From a checkpoint of a small image diffusion model: trained on single printed letters, digits and signs in grey, bent and noisy.
Rows from block 7 of a small image diffusion model, named by matrix and row number. Rows with one number belong to one channel. Each number is 500 + 40 x the weight over its row's rms, rounded and kept within 0 to 999. All counts start at 0. Numbers have three digits each.
After each channel's rows are labels from the 100 images, of 14976 (inputs lightly noised), where the channel reaches its highest value: "responds to" is what is common among them. Only what is clearly more common there than usual is listed. The data: single printed letters, digits and signs in grey, bent and noisy.
# convs0: first 3x3 conv (model.mid.0.convs.0.weight, 96x96x3x3, each kernel summed), inputs 0-95
# convs1: second 3x3 conv (model.mid.0.convs.1.weight, 96x96x3x3, transposed, each kernel summed), outputs 0-95

convs0.36:591485495530481443600567422474517524474527455540495490483538511479441513439447469463499509422493523520485512517500455527494488468481489513472514493462486509562466449468487491517526379462493424539512531479505453452528513477434476492610540553478534457447483462446541475531482471518484470563
convs1.36:505494458431561533463476572479549513489502476434491536452539465471490528543522575498480500521487465504522476471450513420451514488460542517550491586430462539473452516433498471522490580530513494486488515542490454498516522570562504493420451524431489486567539504504449508543524518390527471556
responds to: the character A

convs0.13:521542456520445472571538498544476494508501497534584485531493504616461522470490530491519484425491545517479515532521540482517501514479561550542498491436489487511466480440523495465499448498586617533393480517513484501545478471553513538469473477484484608508504515542526480593461522496506486550
convs1.13:505451563576546501519545463555508455420530486494452576547487528427440502467579472530528467550535509513483472528530503521409567479525507437522483545464502549480473541495538525555496495438445464504536518516492499527427620464506527479460482576508495492499484482475489516486463508492533450433
responds to: the character -

convs0.12:548437505469489476465490454492506477493518467430582592457462517503460485515626449494522492540534461515526510563500552459461487461463541513501476524491410557608504464507431527538498507506542587503483520480527480468532484506504454455519428540479471520503513492487514565539457556458462515465
convs1.12:409491493434490502526457409462470509523548527531497521441495546442532441509513558514468534539444471508390520543488492502456482502473509560493488457500520536525547504487518563512528484540531427485526533528481508539527502478478508589489418459499543505459501498495506368505482492469500544595
responds to: the character w

convs0.74:449476442441445568512528506528515509486517492481510525506504456440538478492428490499490470503524463482487439460472539473495487433504471504514472519492389573570466499495465514557481503487473534469510441454468487466532465613449506542440550552485437480467595462464528478475459502515397510531
convs1.74:518563473505523468502526456436458491440473483468553560490515516447543493471468558478424464588531511526506520561513524448527522561524518438547527558471543543513489540588486533487491446551532447577480498501492559440428565454490522496559421479490485521516505539485551460449474495537548497477
responds to: the character @

convs0.50:459535497446469510485519547510407515501418512441425481454446507457458535503571449493545551481550495506487500463507564445471485410468523409526500539545537512559477514576526533519506439490559543500506509523581471500525510461501434494460443536468480512466460520483522508466495550431516541540
convs1.50:452508506519496532505485483553473443497494545532499509471530412499492445572420562472503500530482528481504559454499460547553460546508542450510450485450528534525405464509557523482493546607574576507576492519547505403524532519482530465523524450449469477516509502483528469519511545526434489482
responds to: sans-serif

convs0.62:441465553508489471408451467461461502514447462455418552496458524475543526504473441544459507513423524526467463432487441494504496436457530483508528477482500437524462554518466512511492531449505463438438480509452506506466477540548519497461532461496513588475552524562433493453478475503468437595
convs1.62:505526451561434533447481540489474516627506446557520556512509555514458493567491487524483438526521576465453479512502508541482492546505452523470499485535508543506491537453494536476499529488349538540517493441428456535412510461492488526487535552491536495515494494502546571472503517502474549470
responds to: the character %

convs0.0:472400534566532500447487477511469504515504470515488511516522537465536464530479479505553409467500529518479529514486448475603477530512533533519564514504538428484503472450493564468525516493491480600459503514455509497527583415522550528573483539484549612505510505525461438503472482494542507568
convs1.0:472505486459552470486523520517509500488430549550459443501513526512483527467570502569413548462455507409490535477479504475470499464499539501474545454490432523504453540484552483570543563518409493448582484546488541563472434507572483466433527497467511447532526470533506509513432556477511461524
responds to: small letter

convs0.18:528440543501485517494534480511539454453536409495528453487497579483441472537518522510464456473458582535498575578496425498520455529535535517453487534504511509542514407554522501529532505468476520493520534467558557538480438530480493514560554566539479459416577490511482569479512532491508536453
convs1.18:509484467490466481553509571518508504491501499518545521544436461453465496482534420447515451458553508481565454517525550484542447509442513498585447449509488508498398504419484477561481485473451561541428467465515479455531495534487530521475542567397508501554557491534549536477448503482499478546
responds to: the character -

convs0.33:563449433430500441467540467487545481538602458419532559522539497501499470528462507511413496531514483470475420555530475505474508446529501490570519527526495493579448434470475480548483540489516452516488472500519438502435450512499520491536451517501492476415543420506469483502550512500493509423
convs1.33:390502454490527521549439494497463503520515496506597498452518524514527490508509433548508485490592508446530477482531510509488440463504500431581559503546554518462510544492555481501531545513435505512493496477530469481455406510539447481527564575489514468488543565501588497431444512488504532537
responds to: the character K

convs0.67:510494515512411446464510457578507491505436372513470533461460539505466570464505425518513504512503505489518471511419522480510486454481531447489504461528433485550471428518457503479486520450519503447448502478463484440503490444535472527467576486422447553472478494512489515515462514407443490559
convs1.67:489518464472495522474501485488429572555465453472565514505542518445557499567520511521545534485429544550430500518446479564433515494504546518489476500459444489533517542443458514534535525506526496507521508481499446637482464483539459536481490459500529456607557490478453537487566471480551514543
responds to: small letter; the character m

convs0.11:534494470454503532421489474456577451502523440453457536514539487499451485519429494537395465540517493514504496535477493497510523492543453544568509534490514511534444416499530454524491485453538469491489521524563469480499496543475534473527439579489517544400543417483498530517547507508513505380
convs1.11:485431551497492446508531564481583465488499497516510503536513510495514482518551462453520444522557518512542456486514510474499511551481585545555465481477526475503465509409506466551514586452433487515552514536520488445457418547508481557448549592405535488476512489512549520545479480496468419516
responds to: capital; the character K; the character X

convs0.2:496543516460477531497514552486536505497484495466482366482487499516552521510526463498485599505436498478512479443460509506554478523470573547568449422397565467425480534488556545507499476491523507413494501526536488493467530564544555564515436448552525477477512482527526548490478498511475520505
convs1.2:401484543514486486492501557591543494546532498487486522465516451501491437547531497501578405520562510520490523435536554473581473515471563432534448459522570463477479477520567478559450516509443545514476543491532508401489479478500486470502549530489436478452553480506557462503506504492489531515
responds to: capital; the character W

convs0.19:436549498518459506449432486470534545521568566464492443487508464451559543522509506529451552545540436485511473471537542436476421460506437441509523503562570463448494539576512496484510554509509469489502513500531530490491507411498488584520451467500475557553510510529394530518522543531474497494
convs1.19:434497519534472482469562485515482477582590532502514449433497459496441531518552544491444497436594510500489517450466538483532504520471547455484528531462468478477425500503522473532501515467497525431548505554507461566538458502584465477480509412585527458499502420486522438522520483532440511498
responds to: the character @

convs0.90:542504505501479554493502545504498489504364484489467567539511516461509415490546458487499542498457553498507498544405464519587540538486593503509443505481490518518461630462507530497545510521524442456491510515503532457506491473558586469476493525509517559482453503526523476491498549546519514565
convs1.90:500546494393503569472511478495501527510453437411509465446484554507451538495559511480507509498499460480506488436507540567427513491528438559461428512487480513489507509539506534552559530480521504553517535500469492542526544523557472549430492521533487501577471461491495501513538641501563540497
responds to: capital

convs0.47:555520509495456518518484525493545461469565540379531496525496487504496469458531497469570498598527438503481412540419484479562448511492517455458465534430524531536460522422479527507521534453467474490514499490550517498504405452474523480444479483510540426462530446525467468522469483499483447557
convs1.47:428419492544569456497464453403511500574506480482547479499491527527538489521614481539493477537478485539490544428491492437473503466481489488419454470533489464419482455444519481461515463493462563498513500543543519532509556424504402475491492496528462505465488530461491526514562526444517459509
responds to: the character m

convs0.5:516495494475527542448513521530513539476436481574406529555487465528514418530433469529511481435532430473510442491454520508494583516498520540581422502472557489457455558454552503510511526483430426469497492505524565503481504503521523480480495494482529527509442563508534457496538560457472539410
convs1.5:496545477464604494543492505459495517550516507459546422497473491475430540494482436494555475539441516517464550450518501509471488485526446535464481432466405456522476500478493516497534494556460596457541477528509516534542520488542417551510492490436408491500540445493538406526558513503517504491
responds to: capital; the character K; the character R

convs0.89:535521542484500551522512517472461578531443542517587441523466523521529479474497483499481504531460574487522470429486528481584523433466584492568440458460599485481500557533489519526518457477485459482481511499523579490505438504485543555567519520561519486512517546457423547485428522500485539480
convs1.89:431467517556458496506517525530564487555536473505481537548503493457498459482572485464567483494553482511528483486461589485531458549500548572471459473488465523514453486454478542520484578452438465493470500515531435373557500532543507535474508590468529484508521492575578484541471474468474482510
responds to: capital; the character B

convs0.69:457516585422451504492509420450513514471476494488534526456480467501502504559590470517507454459494489464605535457427576453510470449444504496462503455461511484509425471509496486492486469488481476458567507468450484465476449433496459509421500474452460478573448491479569461517490490435468479506
convs1.69:494587454495426480527529492534444481476532472489469489500459528521546442480461569474454483446518493513435419616455544462462464447535556493481442563486529520486520531518483500512474468501561460470436512513521447483520544518488570484539462458469525469531517552582483502489539490440526461577
responds to: the character V; the character y

convs0.7:505496463451455474463547465471460462507612530449628525391478505519508508488557429484504474469481511455465466531476506481491495482468510481508503524478442526621507416536538515492503452520503526501440440508471425510465480541515426519533488498490500514546517504452509510485461460434455481495
convs1.7:435467508556546528512451473555439479487544465469522506555549536456562453538527557529436582506516496545471453552532533523504461532530518508505499520539510559564566532527440554442500495514553457589496468544483508508525558495474477526530459543438505567459516432541515529451437507455547506485
responds to: sans-serif